{
  "patch_size": [8, 8],
  "conv_stem": false,
  "optimizer": "adamw"
}
Rows from expert 1 of block 7, named by matrix and row number. Rows with one number belong to one neuron. Each number is 500 + 25 x the weight over its row's rms, rounded and kept within 0 to 999. All counts start at 0. Numbers have three digits each. After the name is the row's rms in percent of the matrix's.
# up: expert up (model.blocks.7.mlp.up, 4x384x192), inputs 96-191
# down: expert down (model.blocks.7.mlp.down, 4x192x384, transposed), outputs 96-191
up.228 123:504530500485508482481492477482451494488530525541495467494485492483517443511498513490463505510517475521534467476497543508492494519526539506440521519489507499453521491521448503540482495483493528505510519491484487491504504507522522491500498501460503468525499493512496527514523543490526442488
down.228 125:450512529470468517530462492529516522548465508478508469515489498556466456513529601487490498485506515497494501493518484517545446541512483495509499451479517502499495510530525476479532519503474514497489500503508504472518545457537511484466493479469459517499501511504496497541505517476518504512
up.229 120:487558526519508508505522457520496506457425496519497491556481490534502547474479502474512509512513522471559485521544481514486516493462511542499451475499511536489534469483462523504506561498508506516472512480532518518541506491502516503513512511484519512519529523512504499521527491523528560541
down.229 151:482499500508503469505494487507465500505518512503469536513484483467486517466552565489497495500514492484503493492469542499508463538478518490479482470513476484486499542512495496503498441507497487486500517479548492472501537494479514496483508530512507474498497505505500508517544523522512446524
up.230 083:519467494541518490512481430495490489517487521523523558516471472528521502470512452508484474505493506508513531484513491517465598500506478537506534450532456473509498492484503513528503526500495488492418511516470523520491499466495506502546467503492525500493503513512498449496518474498488503549
down.230 071:513530507506480526514420493512495485541510470520519491506502484511489457494500471496503572502463516441480503487517545489496508534486511549518514496512455509532489485533497518506515517499479490513518473476495489517504521486494504500523505493508586498507500493503391501504493498518455514488
up.231 095:491496500545529487505494490531502491492468476527525497493530444464481519525498516500446528487548553473493459474454512500481493469522494503474538477469483496489536481502475504528509496515506504499516477505466487509490481468492484501479520476493459460485507518526502505493481489504406462478
down.231 095:494553490536431484480495472530462478520497503490475546511479496464475531512510529522523512448490491494490486468500535493458494493515493496528507482494539528522523513513477533494525485508500498574515480484498515475485467539473472506513494538491457510487526470477505538479471460479419500485
up.232 096:536471491494443528525487489486491516543493492496473517462516548527508487487505521470507525507512501481495491485502474495501494502491460504492480498520522497494503521461506516517518541528476509474494491422501515463490489518543520488480533510537502558535518411548458509522496456512510530505
down.232 097:496561505491531473492494505489418487533507521521499488516495508570504528485486493500493516487507494526511514482505539493453519463521501513520508465462493505504499472482478505521556449510540501540501516498515479500486525496484488513512489500471495504509506504567490516510471502484490508534
up.233 085:504471466512525490476529514479514494494500485523509497518475474482495516472504457548478515487552488525498509523522459472514570514498508566525482496487548485483512501520513480493545489493481520492582511512490536508483469445502504473500532501510490527490543550509502478505497486504524478495
down.233 074:523502515540482517509503487530491493534516476522539490482447483507522507534477508486499513488484530439476522484510482501505563536517498504505488486517431490504493475494496511505484526508470487496490488486504535499503458506505494496488488498509520495509495541484398525510487494482430523520
up.234 129:490463498523515507494494499512471512539510489486534507492483493483510511480512525512506483500498480512515500548503483535506465504536531516541452511494494521488512503484463515565500498490477508506473502472490502501514478522488512508533455480487547530510539521514519516527514491506507487507
down.234 128:493529504526544528536482468526517509491530507464516484555478477533473438434529485539487457494509473478484490502508498487483480482455498536505508496442512522466497515496489477513517484495512497510476477511516463496523414496514484476521503494506491544505499498509484485490530536488538534487
up.235 106:491514521459401533502492505526467492459489505500561501508491541556495492483497552478480520503512507493507421525515538526482483492485515509519476525454508504459496520506477510513509483506521514517505489432519490532527504514475496498475530522471467509493499503491477486533498458539503525491
down.235 106:472510504486468530554486525443525497534471526498477503475518507499523501497511495509469518531511556435508511546477490514508518512513460466482495472485467480499501485481500536476503522511485541455518513556507535502518542502540495517532535488498554492499487465490428503534486482477511474553
up.236 102:471456516476452527514514498565503458513468493485507546507490535514478480505500492507504509516493484500562465490514508500472486494516493482466525510481485527486489522491487485497442493543517489495503485475471482470533481497543490469504486526496502511493520464517509489508515460533515522502
down.236 095:490508488457531500514527524441486486504496562519502460507484461504491515521506501518515534488482468525527479538493499505476517523479488496458516493490565539550500493503448509481465495465500557508526513534504500505507510492492468530499494526497503507500494528487505493533455486498505469531
up.237 094:504509493523501500493526519494469513497494500462486498476501447489485492475535510489490472505509502534547509502462490511538463498502513539495486494505508504437498544567449509510521493480534515492527530488516504480446514506501499484482428492517478492504499525519481514469505506584510460536
down.237 105:519507494514530455469540524462515458513510508484574511541481485493492494530501480517498504491512515543488504526538508513458541433486517482515526511550471509499482472516498500494498492468493491509510519512448472486440526460515499501519462467527500524515488496472521506480467465520472517496
up.238 152:445505513434495490509497530493448479516466535505494541523474465497506473511510466521464472501514461501537504511530540503502502510542508541474463463531485486469513494490431499539509524486508487467493522477481479492533546494500510498497495493472523528485495534500512519475497503500480543556
down.238 170:513487494501518479508514481500546513480512469533471485496517538503564500467471498494496497494487494485511507497496520498559494486557499462492493520516505544490496475482492510502490517474544506517503506519533523540512483519490495492526510505544558505511478472510500481480493512465538478517
up.239 114:509465542496497503487511520490463513507492507508490543496482498516490459505463501488486503505489482476511499495464519509465489486525527514474488498543507532465489403526463514508495518496552490533489510498456484503493510496522513521528501516480503466465494480516481531502533519510509527521
down.239 122:509510491498507476514504472494507518493463515462430468533528459473481432466513528494488453496475507454508505485510475500552511512571492493490452475495496474507510528489473500492501521520459494466510491491522527520480523529470496497518496560523546516491511467517491491502534496505533496526
up.240 096:529488498497537530520528476517475508488449526526492486495514480512555512505519505510503515527486503489531475470503474490496499482489508543470510482503460481499511515468452510527499454506501502492504510452537504535489481459520477499479523484496516499474500513516481477492523465508525466475
down.240 102:447488518481482498516463499472457483499493501590494502500530507482507466500520472522484534520500494481495492512473469483497518545525493537473491506535461531470500478466524517485506514531491481466508483526516485442462497506508490503534532489527556485490511459506483489477508547510526523494
up.241 097:495481494488513516470484531501477501470529527490531502476484477523500485509486540486444481492496511505535519475492514523440512490516569513450478503485505544456489460493466482497485501500482508523503510496424515507506500510529501518498526502511494532535529529516459516526504471509513492525
down.241 104:510561485524522496481492497498469505509468485477451484532504503498498494451468533473501442493485484493518482466538530512535542562533511478506499428496508507461519496493500494503473466522476508533515522487542492524543491510464497499495486528471485493494514473516464490531497502534467490465
up.242 094:507502549488513475521508487538512505507513458467535500517489467533482505483495523486506567531513498471496490518515522498517542514496489490471512439469394507487526504511476478518520507484524499487493533509516466495469495494494470483489507474521565504457479487528551514511525492509517486505
down.242 091:504516503479555486495500510488552499497485477492554559498515496499505485542474498488483569522484471482473467507495541547525498487497500534500496477497544498550478507477521496486455499431469486521495594492460519485501576492496510481512520486522474479505488515518470498506525517534560490477
up.243 124:475486490475469520487488510512461504510521481511533555482481479490535510530508531490479496489515542498532495520496457511465506487525479529471444500525497474499508479513466503520482529512458517486457473449494525495519488523513499513492487523498513472546535538521489516576516477515482536505
down.243 164:471525480512492474473468497494442522508497515472450501541468453529457546497485486507482475495488470481521504484496471502474450532490514505472562505522485537542510492495489482501498542492521487491505504485503489507513526512484483490509455501578497491493502520467518509496504486555506498481
up.244 086:523469528488521476510488444512515473504459468457506493519511499493502523486494518497522530509517519513497516457507472507521500496476525471458550482486393456480535505511512506513557487484551496477493548505477482485513511481487485505514531479503531476468498510502529496495482526520522475491
down.244 083:504497520511529489518505493507541485500526472479544502512531498451482499512540517518486567523463442517478473473472501540468458499472495494528484501483553475554481533509512494532481548466493491517505527478451490500490557503494494487528521506517484505516480490491480502524487534490519509519
up.245 103:484511489558501540538527474479515513509455501475518523526510482481500560487508463505511517532497500451509481502581503489477527506500505543504488478473464495438510480489495483513513560510500507484493537502523484462497506481480488495504500493509517508472515557532507473490452452501499506466
down.245 124:474482488500518508511500480525457497497488491555457513535465488490538469485538498505493483530485471468476493457503477480518449509470501538521495485498491504474524527502470524498509510527507464514504502456555532498494516542475490516519508525508517497483525541512510506441536516481512499541
up.246 104:499498490501467501510495556537471477469517469560483500522492480547549472464530553478502522497533511572509499491493499469520530488471513524522517492528460503515495525537504522483498499511546486472508526505523531484502536474490523507509534502462517468549464533507516478479527504515485490469
down.246 100:495495504488481484540508514467533497521497512521483493511491519508525526509564594463479506520498456452517502549509473515529531493502515518499515471485490495551484494534514490491492485488511492496505522537518522496491498484531514485488497491510512501515492539435469515502550509510512508490
up.247 102:517467484501482544512507497502506521477494482500478472467499533543516502519486472474518512508479525539487458467519485514479477501493494507493500497520512507463519506488493516503491527514492469490465482443515469487499550522481478521481539481480465462472496432518518492535485488544459574530
down.247 104:496476505478496509547505499518458524486456500472519453505424489488507453481528525490512491485486507452493509471512572506465506466462521504507526575525464496542502529563480490494506469484500500459504501481556486534493480513481494511482510501528497491507491476465483510500507469479457506521
up.248 105:474512480510497511508492504527496481529496484443483495486512492492481510491502538472489538521532479512512493475467481484508470476508484474505461461475509484459510517511425521542525471518493494486500513435494483483492543515474489491484543491467463487471488489492516515476506490510458467497
down.248 138:488504527516499472492463488478516454493465513495492551537450455507521555521509478508526481462507525494498488527540558497476485460518539471523513523495566505527496498473477523490500502469493488537517528531487535464473493526460482510537490495505491501482539516522496497476504483521487523493
up.249 099:443437526483488508536494515498497478543503495522570493482476506452502530501521539495526501529540529497489505466516472523495492513518516515496526482528482486521537469497503467494538488513464501499512505514490470476507495512475540486511498519502511450477476541533482507544515498513464480456
down.249 092:495428493466537518512515499516500513481469480467492494492426508434521542494530548484509527487505432536495478495527490498512447503481515523517488529487523506546503543511503500510475509499469496531512482479538483491502482491507489502492494514518488479490520540490507501441518492509475517500
up.250 100:486544508511474503515511463481443524474459483483499473556466544509494559510459491479485507518510515466518471506535510518484450501493525514470506504509533513452506478488465529520505546485477489479476515481538536498541495493501509524525526509446513530523531472505483450500495494530503549480
down.250 098:484524500505484528496495484516442495519501514512487527495453479489479482408549536499501515493498526451507498494475538495457496497537518496496524458514495495467514550485475503502468439505532494511506513525526495508503520512481501503505496508488495497495503506500488538501521492489458438506
up.251 086:469484530512477533483543587495537497438527484495514459531509499518524513493458516513518475516495496521524505484517531493501482487469489491475533534483516488512495501512507490512525500492487457536573513496508509485496509535489519488528488532472476489509511497519467492511520499576508498523
down.251 077:480506505522479511499574514488517516564505519513555548492488526501506529532514511495486567472504490507497466496463519521522498535467484440473481506472476482510509528493510514493454526506507497470510482520482505501510483505526470501472483519491469484508494531507458536550472493497518474501
up.252 106:528519488477575509501507499520470504490511504526448509481512489522517510526492537505493538496500492542526486514508506504513507488458523525484413495518469488506500507480477536521480505496459503483505519480481531505471509514516491498499517513454537454519472486499494517498516462514519523514
down.252 106:488501486519541505540482482497495476490547502476499478526515517504490484495554529524494533507536483498505477485492511495492544476493504472496537488451465552516502452505500516541487465502511493490521474527543469514508454481504502506521522510554545519501491471497506495512515524507490541455
up.253 087:499514500482461524492519505473554504503481513508474513524486541510483494516519537485485511497492468485507509487517512515519529508490482486524534521511445506488532484501504503510487501497423457466518554464517477471511560515474499481515463479504497490476457507497529487521489522514499503542
down.253 074:484475495530486519495524478546477522523489472510429484499474502485502491511507551475495518503468516508471491437514531493485499529447510483524524537511504510498529487451510500491512478501488490492505479459524513534512516492493480503515522509512518498482518503477458537457500499493462562480
up.254 077:523512492555517496502498490471457523499526522507511475492509475486523522500493516466491450525496482528504522493515493494477524509517479529509514488525513546515493468493502518511498472513498509536439521501487508518471520529524513531481469516478471523539524524493496482541489489497469529499
down.254 068:520488496517478495536509512561489502527502446484513508501477487492531475489489518459510544488528526484464495462513539492485521509530509450527507477508490516552498485506501481484488499489480481521497480458527483502495489497502492489474489504533467487510488528514459538468514500510472587490
up.255 081:503526535469501494469525473514541517483463487488482481528523437479441494493488500505496501512510517482482510483488524516514487468460523506475505475443492496477500460525473495478503477489492474506557495511452494467541499529521494481523508478503514485496510497526499492479483483544540461484
down.255 070:528487512518530531522507501507527498480547510466469495530502508470507490495511519498501499513490459518481513472522491475513465517445494519561543485460514507506471510507512513552510509500512498519565504456467498531491531477481491501524519497532517529513488498505536459501512499530505500512
up.256 092:482490473497469500490484495488445489469509472403519510533479448503476510472497504480491489511513506501531498505516513542533464486512510520494528478462508503456503550568440523523491519482538521476500544498500528472488523500503501506461479525534500491503478501484507530485530517531515515540
down.256 086:496513515505533470480500528475518485504491529462579531508527484539470489503502478483477497503472507524485500546479531519468545456478514505489516485524488495493466506481497480508499445470506489475495525531442458506476555442534514471505483466507467512530459495522484517491504490501552516488
up.257 100:480483470473445561506531504508555480503466524465514552531499496498461504458537524530509485513564471527491493501476490497532482444480483478491525504479523532505492542509507521485497502561483487473520499499494492507484522461489508455490502519493493512515502476525541499485497490499501494539
down.257 113:511472490492460513459512485521488513495541507494450482498514515484512516483525549468489476506477414510503519495497466464540446499485502520487520505424499501467483495505474509494499520498476485551517462485520464485493490499498480512488483526518505524514491535512523505512534497525464465500
up.258 093:531449519488533522522518540491556508460480512513523480494505494495482479491525600514492551499492467501524514523481507471525491476506509504480530480491512528516531501476479471510487484508467499471489485484509483516530528553524476462535484526510489498504503487525459514525476506518476456450
down.258 101:501478478529559481477497488484508493527507511526474533519514514525485476414455481550500507511498463484497493506498434500490514529510476530520454448543510481458513490482499562523498503482521497491487527536504527496482529497519508509486497511466478538477512482466449510514507474517557513486
up.259 103:528481530512451534528476513502502486440491510516488510505477534527500459523538576478465511475553479508520481486528491478535508459517469509529510480483491497501531468507459517513502490493517471457491531448540488477461526520479506502484508527483504509526461482536524504483495529540482500501
down.259 117:464453483482508509474478491510505494515491504471416532492503485457509527521533551499505511495517443465496504475514469508548485574518493527503509517466486504501511488523488510499505533506522489474496523469545527512498505502513501500518469526546512511487507500450484494500551493535527483479
up.260 103:500436488530489507519470529520499501502530508498548496541504500523511522487569532500504525505526523549511507505491503500532496518551497547521492482522497501505490466433493504553533491500509509469517544508499467487527487527511506495525520515492507523526505526512500475518500503510509461475
down.260 109:494516511541506567544508515506539526511535520473495496456512513487486559500485570500497522494470443563509492547505473490509464480525494523519519514439542471517484496535493457491494513521510495524496497533490458505519481496485489487527506469485505505515513530523511499496489487492511499528
up.261 092:521473498493506497498504477547496514519475492536518500522504502503489490461537468542548532518556525454493506549504509516509475503487513528484468479454512488518487541426516496503469473488550510511532528490501441506514453452553481507475536488460530477482500501498498502478475517507491490450
down.261 072:502485518485504520480496509502509500502512494549558474483524494513456489525467414508496511505490503521478493513481444507500599492527488492520482477480477493495488527495512521495506484523493509507490480516488551479516448528499486511509504483507520492505504521531486489525495513489424529548
up.262 101:473540495478525512513532486527509473449435484512525497507500516483502490472537547495486465526505506520559495532500526553490504497473515516490501458522512518510496440504454522490503523505551513494504500465512548525538493477554538483494534517493549479538522542506509465528544456510520563555
down.262 096:512513509515506478528452495492526502475508530457515519505444472467460480484548483468482472503521498453504499526503502482472506489439524487479507489498498488454499539532506517488522490512484494443508509519536487504509519501488501506495529522513548467501496523493496524506529481499517470513
up.263 092:556515504510466516501517500460527503482487545517494468507441473448536462517528493513478507484472474508518500493528518514513550523535524552508534474511455535488501479523492515483536482515482485472456514503537481531498507531478500480524470481479490509487497527524520489503488568473481500539
down.263 074:542441470466484504516486481520485487491462479499444488501475477459581525487484505484502499492492513409497508461508455490492518509528501490502491462494534514517511524511479512501489503501512488471491496484476519519518474529498513501491516508501506503487514459471424467476514498495471550481
up.264 103:516496518513531532540491503529537465449485494497510547456496488540492483501510552502483520488532504530530488504487494479497505469516475489486536482474464500513517475494456465535484526537510528496479518450506471520479522516471495504479512481520486457502511474536521497464513478544495532498
down.264 103:515509521537519466467504475476508478474523524536453525498485484513470514493499518539507492489499475512501522530523515492486539506604507497498448467488558498500490483491491510518495501489514511524487500519561496498481435510465502482541466509531488534495519522504505479509520518533465538488
up.265 099:491494502492444506520459491494492507438525498517561468530526549467503500484487518525498513482500521530541475496471511503490505478515458512495534501480480492510519504500519454509504501523523491522502507483454466491521506491505499514515516514472515467482503523502508506517533546489474504489
down.265 106:473512500438461478531532519523463490516523495481423493509547486508494511514503538470488508501482486488491491467496496510469496537497476465515482485478458496530509539513490498480511505514529503510495488464504517492527569508508489496500481507520471465496504476477481544509497480501473522522
up.266 080:488487490492499486494488529522514479479491516511521482471515500466512505492476483541482464531486488479536511496531511481478522526498518618502486483501507491494505480530491493528460465498499500477518481510542492519541522505482533477514471547503509497491530516537477485533506491504537531501
down.266 084:520533486498509504502519501506499486517488485534554505488469474513461516551480472497511534490555553475485508490510556517470581528554478541492501495503418497510507521485498516519484461491523503530495496485499505475504518518500507509494480501494480496489506497472422532474484502501498526512
up.267 105:496465533519473518502492483515474508506509497505582462484482463454520542478505537473460521513491521502498461510512481502468467500547521522531508515515507500468518472483455513531507508508497494532484484485467477508498459508483488501478478493487555483491538582515469523521464478516444479476
down.267 130:501578485473495516523528481528504513507521514489400473530507482497430466487512533513489465507445470488487495478499475489524480519456466548531526490479498484496513529506478517482514499515501496559492486472500474487525478532492470500525472529515497528482515491479510522459524484489491493504
up.268 094:535476512465513498512506487521502516510514493478485477557498471515516511509499523485504504503487490499508494527544507466447488509516534531523461517543491478475516457467504501506459491532447488468524535493470501540543512491464540510489467436525537481463460518548526540575484486512492461493
down.268 089:478488495491501515515482465534481507501500469525516465516416506492525494467482517493509487508508453451486493452544527500500512525545502520532499493499504505493520517452510503499522502540454455516506512463524522501508456519479504507550517507514540518474514494517470478468520526529473564504
up.269 099:534480488483448493515510437483508502523449509527522506521519481494572513542530497520517497521545537526488494539471474558493489458503488504505535518526502488533488483518499514490494499543497484495484516495547504505473489485468487495512510516519504519540452524507505498498528501497444492510
down.269 087:475498514496527522497523508503467498511535502486558481495538526489531496484520486458485495495496450506484508500492455483458553502528503402499517569456493511472500468448513509508522507514492496492507461514506472507485460509514487507484499469534484523516480477539526511536520506512416464515
up.270 107:507496493455453503502462520513487517495492486488560463531480473464509528472529529483478503479499517531529464481502485497504470476540503522515530522492515504477496520452453563511495492502488506531495497482504479466475462510509477512534496489473547482512516575497473515556502489517473484521
down.270 113:484559493458462496490503483524488485493500487488446467560513475501435429469555507516481459504452481468489502488477512502462492512492480532524485498499489503482498511473495515489495470515491506558488456486465493511529486510518479491518472522479495508506500447496493514501513466495492526523
up.271 092:499552538511502479526494579497523491490525470478532429503497486483496485536513550516491462510496466508535516497510499492495477511510499517473517490504491502501523482486481504499473558515466500522519483503554473522553534550511527460538510531450512498485514498496505490545503518507468501524
down.271 086:521494508521525464519468477508508480486500523503511574515464473472500493470480527484527524488527523472520489507508531517479519486495525523472501476471452499548504498489500512489516506514530516488481497516453489490515548500503513495471493522490479523497513499555502499505518469485566487472
up.272 108:513489494452542513549511478484477503494394530556512466494486475515520530481497539516500518523508522471512497501523499483487498490478531503487504472511500511503511499503480542508482493523532481484501513482508492511545504450486507508477543504500526507506492511514502502490518483510511489472
down.272 107:499514505517500450517463474473431460486513503541493517483480493493506500438503484528500533525523519472492497516474520492489531519575506520500473479534469487452511501485505550496504495530479479463499490523538502470470514521505502507518508488532521484490509473495494506482517522520501480493
up.273 079:503480506505512535518483476514500494461509508496501520463470519514576504506473546517512480450477495515503491477492489510506494476495483460476464509477507505488491492493498504520499545498512499500498446465472504465503481483458449509501480503512527512511509484496558529500482486516519471475
down.273 070:458504498500477476451553511493499519520533504510478520501510499521545484480436455527485505533462494568496494500477505505532488492533480438498471522523477475487499495524489483506480528501509496498450534491500492508496479503534493473492480494491474508508506496511488450505525520472557496530
up.274 109:509489529550470509533507487507503496506518523495534569500472533510514495504477489466508471504497486474505516483472469513491538500507502504495472500494470536516510511465497532505522506516480513459400500490462520516508506498486484494522452467503512505490500465499584541529495485497512478502
down.274 089:525533509447452469509457495483475485497496511455482468515510497483554479474487511493512535501461443513500479503515530486466493518484497505479489514512480495473491498496493511497511461493497508506479505520544500508498457497509518483507488506504527490516503516495517463508484524503468509484
up.275 103:472508491528489503478500528485475455444485536479480500527478476490481481486534526490437485485507512515536465423508527475490491479484576503440508529448515467485503512473450522502549470503504492499513495497493496470468502503507499498494479493505469494522493465496466535510505503539496499515
down.275 111:498498501512552528540512523454506503522511538476560459491501518518524512519521467533474523532506519508488497558485518511515505497445463518483531511472504490563485517525516516535504500491516519466540484558532507524497490475516495500500537499509514520526472532494480461480494529498516504513
up.276 093:489515516503528498512472479483455449491494496464487466541479466538523494483546515502474512484504486507500541508511519500508512476469535510479530465542468493472485543535499538508513469538471498450470531488515467500528520523453503506484540519488508486513464467511553517487492482519467518539
down.276 089:518488467515505514474497494466463486480491522491492490491474492538545490513474497498500519502502522482538525531504500501499486485506513513476503518526474534510501487499474511509479502499507518550510476550509493495544449535482514510507511508519460490492514467498413535477497508503429501479
up.277 096:523498486479496493479517513507477473511504517487489493561478499529533472449557516509452501513486505527565494518560486504528513479521484521509475433524475512484505510512497497497508542502493450519522480513485524476469541485497521496504479505480500521437480488514461517567507534496501518542
down.277 088:503457485499509515515463476510502498510481508481500510479484495464465485457543558522502518482525513396517515495485504489499507499480493565480481481495495496449505527533490504511507451510492511511491506510505534493523521516485495509485513534483493491498511510487466500500488517508465478484
up.278 109:499452520586491512481508541504458492507537515493500507498496491514511493519483510505509562494530482538514488473505517482537491474515525515470507513487478506499508549489477487512500490536512498498530537478479506475459518502488485470515497488482511544511526457531486519500495501531495403457
down.278 106:519475499472461502459487496491431496561486528514495493529478482539524513505466493529503523516487464503507487519514477504480498534495480487505494485530492476513513473492491471515502544483551495509464507512485503463483469502521493496478466484458442557495518540473469464524485497509526535509
up.279 104:469490508425509512478504510524552481505538520472485485528491467505496546506506520472501506497514514484529521511484475533469471457489499483468517501473524544497501492466475554518498495493490498499486519485521527443500511482491492484535514511519506472502474503510494526499507517528468489478
down.279 104:497540516555473507514527516463525498509498520461514498528506513564513520499545477489501455498502526523499506531555513500492481491493505460499490477471551465518478513514486498502502526513476496505520505520524517484528503516498490491480497515516478500511495497501483481456491509512468483523
up.280 119:498488503474490517502489514500490504494562511516463497474481477497498467528470513479472562515517484514524502479420512503488503512518556528491489533483530517495485487532464513500488485493501533535489502522482530458527494503514475517539502495490511529547468505521518507502528476508512486462
down.280 124:515559488518491503504515504492547477511490486469496480510556490470424487444482540487493469500502495530505496486549517481521521532543474491500519435481514502472508458496488500503501496521502518511509498479501491508557473462489480506490451520512486496501507492498506476526492498502501486472
up.281 107:504485500530478512517495526489464473468517518488500488543474510490460480484522517507473543476520496590555516486526497504551511468504548522502491493521491482457490495502457499495542496498507512460519534493500465478467511534521483499492512480471505512534489482493488488529491532502484494506
down.281 114:506508506484526540499506530506477544529527512509554468492435516512510500475501481515485526520492502517485496515485488508475545467451465517515537487495529496513489524509515486550496459494553503504500489530508507546475486476518498489482520472441480549521471525483516479472504490475451530503
up.282 090:479468497474504515489541553506518473484505484458480542525507436528490492491478513493470439501496476499539539528509501508495514466479443507475503451505490494500491581481440482492501492531506528527515500503472471451479515474534500477522495524497500516507487483527483477461491484500508500475
down.282 085:493487494533484517491564508485508494489534530480495498521482501468523488519482504510499468513500452489496514511523561476496470484440519565474532545437438484499481450477466511463506464514473493501511538478503482511468488509488502505505475526507511479506492471491460496457516495542483495510
up.283 102:554530491499472535509504479493517494475496473496474470518531535477527490501498462511487541530509505474522474508472479491457507487487500496497489511466477460460506521492488516506485522519492520508521520539504525489491514475467506486564500509506520560493497467522541484476537470501529490436
down.283 108:517549483528464514506476489533496498481507464485491510508508498471484508458455557499520490485529470465500504460528495465519511523547504513498525464449502565423529482496489491485501511506532501520523508469480464481526523498453496510513492484521484482485529458470491509507508514501525495487
up.284 092:548526478495512513510467469547522471465516503528510510487530453463492488570487498486441485489523499507520444522470519486471520470527491499522503496480491505476576509481437477515504492524492495478501495473483471500487525469481513496486498489476525508466496503501513516493493494516511480515
down.284 081:461496484518480481516500470524468498534524462472447500509485516448484561497538520482530523459527461515494499446524544492553480557530495517556526512505488525533513489517491505510516462531478465525520473459514472501481501499484502509527476520515497486485514484463511529481519497518456457487
up.285 106:537533502578419508515499523517526512480539492494487555530504526527537517566481501480484497525495523491536497537452462502497528509516493541489493498506495505529510527507487549497467504509450533460482500492541475514513487515540514477506511515505477477487483502526531495530533558498480491483
down.285 103:508506507480474502499486501454501491477492523468590491490534492501523500489485491487509506487492479498529506543515543498460536500526517506479546493464475574497506474503494479499487480474512509504496494539498503501527468491540510510488486453510504503511483490490480506508474496489512472506
up.286 130:509466483488463495506492481525475489497531520529468475540524511498570485515503531510543485514499508515518500491502533512506507474526465531496528474525518476488513512477470483520450523506516493494523525478504495510486459496534478487500532426507475509510487461485516487518519475530490497519
down.286 133:525496503490474498484480514483488520530482499539481532421493515503474518473400503487494495506480487520503497531487466504497550470495473502505475487498495466479503499471516494469510491513506494520485487493467500486486516473509498509490517459448505495501509500505495481493505482513512477436
up.287 107:553514508472489517502498510469491498538462538523487491501490459513547485515524509492506518495516492506524502523534454532464504490508517521504495518523477528479496519530497514506496490501521507469485521464551477489468533513496503501521470538479485507459440527520492520491482547509464517514
down.287 097:517476485508499457461559511467520489488477499471466498528483505492548551507440523485480497491497510495482506508524467499504518478523506444511502519493454506502490495498495485528535526485491493483502496528505493495466533476540502495508496454501522555518487490447495487531556489514479504485
up.288 101:501514512467428521499487501526504529516488530486433484514507491520509452531422573485428493503511443487531497537467533514507515477470474526472537506515520517435518505490473522497494486523514474514526509464499501497516521521540497489486501492493507469512508490531502497487498512533504477475
down.288 109:491470518442521490509498483508451491506521499486467479492481510459562518485516562484501533490494419481495505506479489499526463539465496525516514542505467493528498494517520493526500492512487489488498504489495500496487474495496505506491485502495521478500503523407479517512543503521426505499
up.289 094:548526497568540516498502543516476494503528485495489495514548478485470502497479501518469501535521491529473482530524524506534510471472530513484500528496492498524523529481526507528511520548523495475497520500433509493509537462492519501503525519498508521546473536534490508508467474514503448507
down.289 086:503509478556546544503499488521489492563488474485512490515474497523514499496452508507498483511488480443472486457511518504495520498496477439508532478479480532538530434497480515491477495519554461544514513505486523544516491536485486510499492519533480506481519471543465541516494487497478508481
up.290 102:472475547518503555493516494500510505457474565525497497523506485514576488494503561512477521498539463510495479537533476490534520449509497511494563526512504516516507519508487495537479509509472482525495505505499483469508523512549507519445490535479503473488501493527515547490483486531488500501
down.290 096:479497511493483485506499510513551498514542483470498493484452512459494587534527497508469466518484493515483531490483456514550456533497481520508489576483508462522493527528501500511501555497527507493481495505491481500500474530523494487499485498472498519502498522518517464520506523522492434533
up.291 093:564436511495511513504496493519510523486526515479522502488481475505510509446491558499520488487500499474502564527514470512494489468515496518505495488461499549501502510479469512517492537517526496523472510464477477504509471501518446496519501511513554518527500509515515491508498485527484477444
down.291 089:517522510516540488505543485498531480500517509545500500549472515474524460443481443537489456521504472520481509497482533490517510493503495529532445529474506478475494512492473502512458466513533505525449451518539494520502463514514486470531487518472512517499501499513473481475521514499534497537
up.292 101:498524567536496515519499548479471482498506516532480489514500485505504447470502485479481481504519455540551478506490577497539519505514465553517514484523488511466503516523491461535481495487513475496506533463491488510468575507492515533521489539452525508469504517513498476497502504508484491514
down.292 102:527479496491511518511551516508483507533497492500463508510525553542493492513548502524484547508474471468482497509493422500499486519467474516493488543501467460530502494541499483475500536476524492477510510500514475507502520501517503509493501504449518502512482472444458548476533495484461435571
up.293 096:487495494512483534475515490505463444504521538517484493536515517474537479514465513487503541525514452477517491534480504517471522464489505503501505468497510499435483538521504534473452510559512470532524524498454522499503500531528514487526529512504510477510472485515537488509492523506506485456
down.293 095:532528508500493493521468507487527485479497524467467497483493494465450478494489551511501495504470434513532502500494443496504534483523511494469493519445504504520495478498477506489460501509508516510503510507434459497485517478486519479491486497547530513496500471474471480492552489537534483502
up.294 108:491462493520501504514454520497517524478522497495472557488448473508490508459509526469517524516534507567491449516529504507511499471530505482471494491479455509504537531455476509557491527524495506491490484497508547488486509481483487500489502484513478491508458486502487495538489485532421497509
down.294 109:495506468492485506497520483489509534528462523488524464458512494495502448460474471495483547507539527538503483506474467496503531517460460489435493511485474492497531498497473488467503510519471522483476498526525490508542418498541486509476512513505496495498492474511486506521489513473526495486
up.295 102:482490497544488514500483496520457456450474522503504481521506469503506505477523497500473451542494463490547506459490513507495514481476503515461528509511519495493466511499478443505491471535506523505495521484496471476518500507460515499496537518460492504498506492507519490490534570497506504499
down.295 090:510487498498515494496500531437522441482498558502488472523502477507509468566550487530494495512502484533509512562491512489494465516428494486488482543528516514498511493530474498484475513492515520505512528543483515512502459509484479496479506496502513487491513510509495509508497491505458488541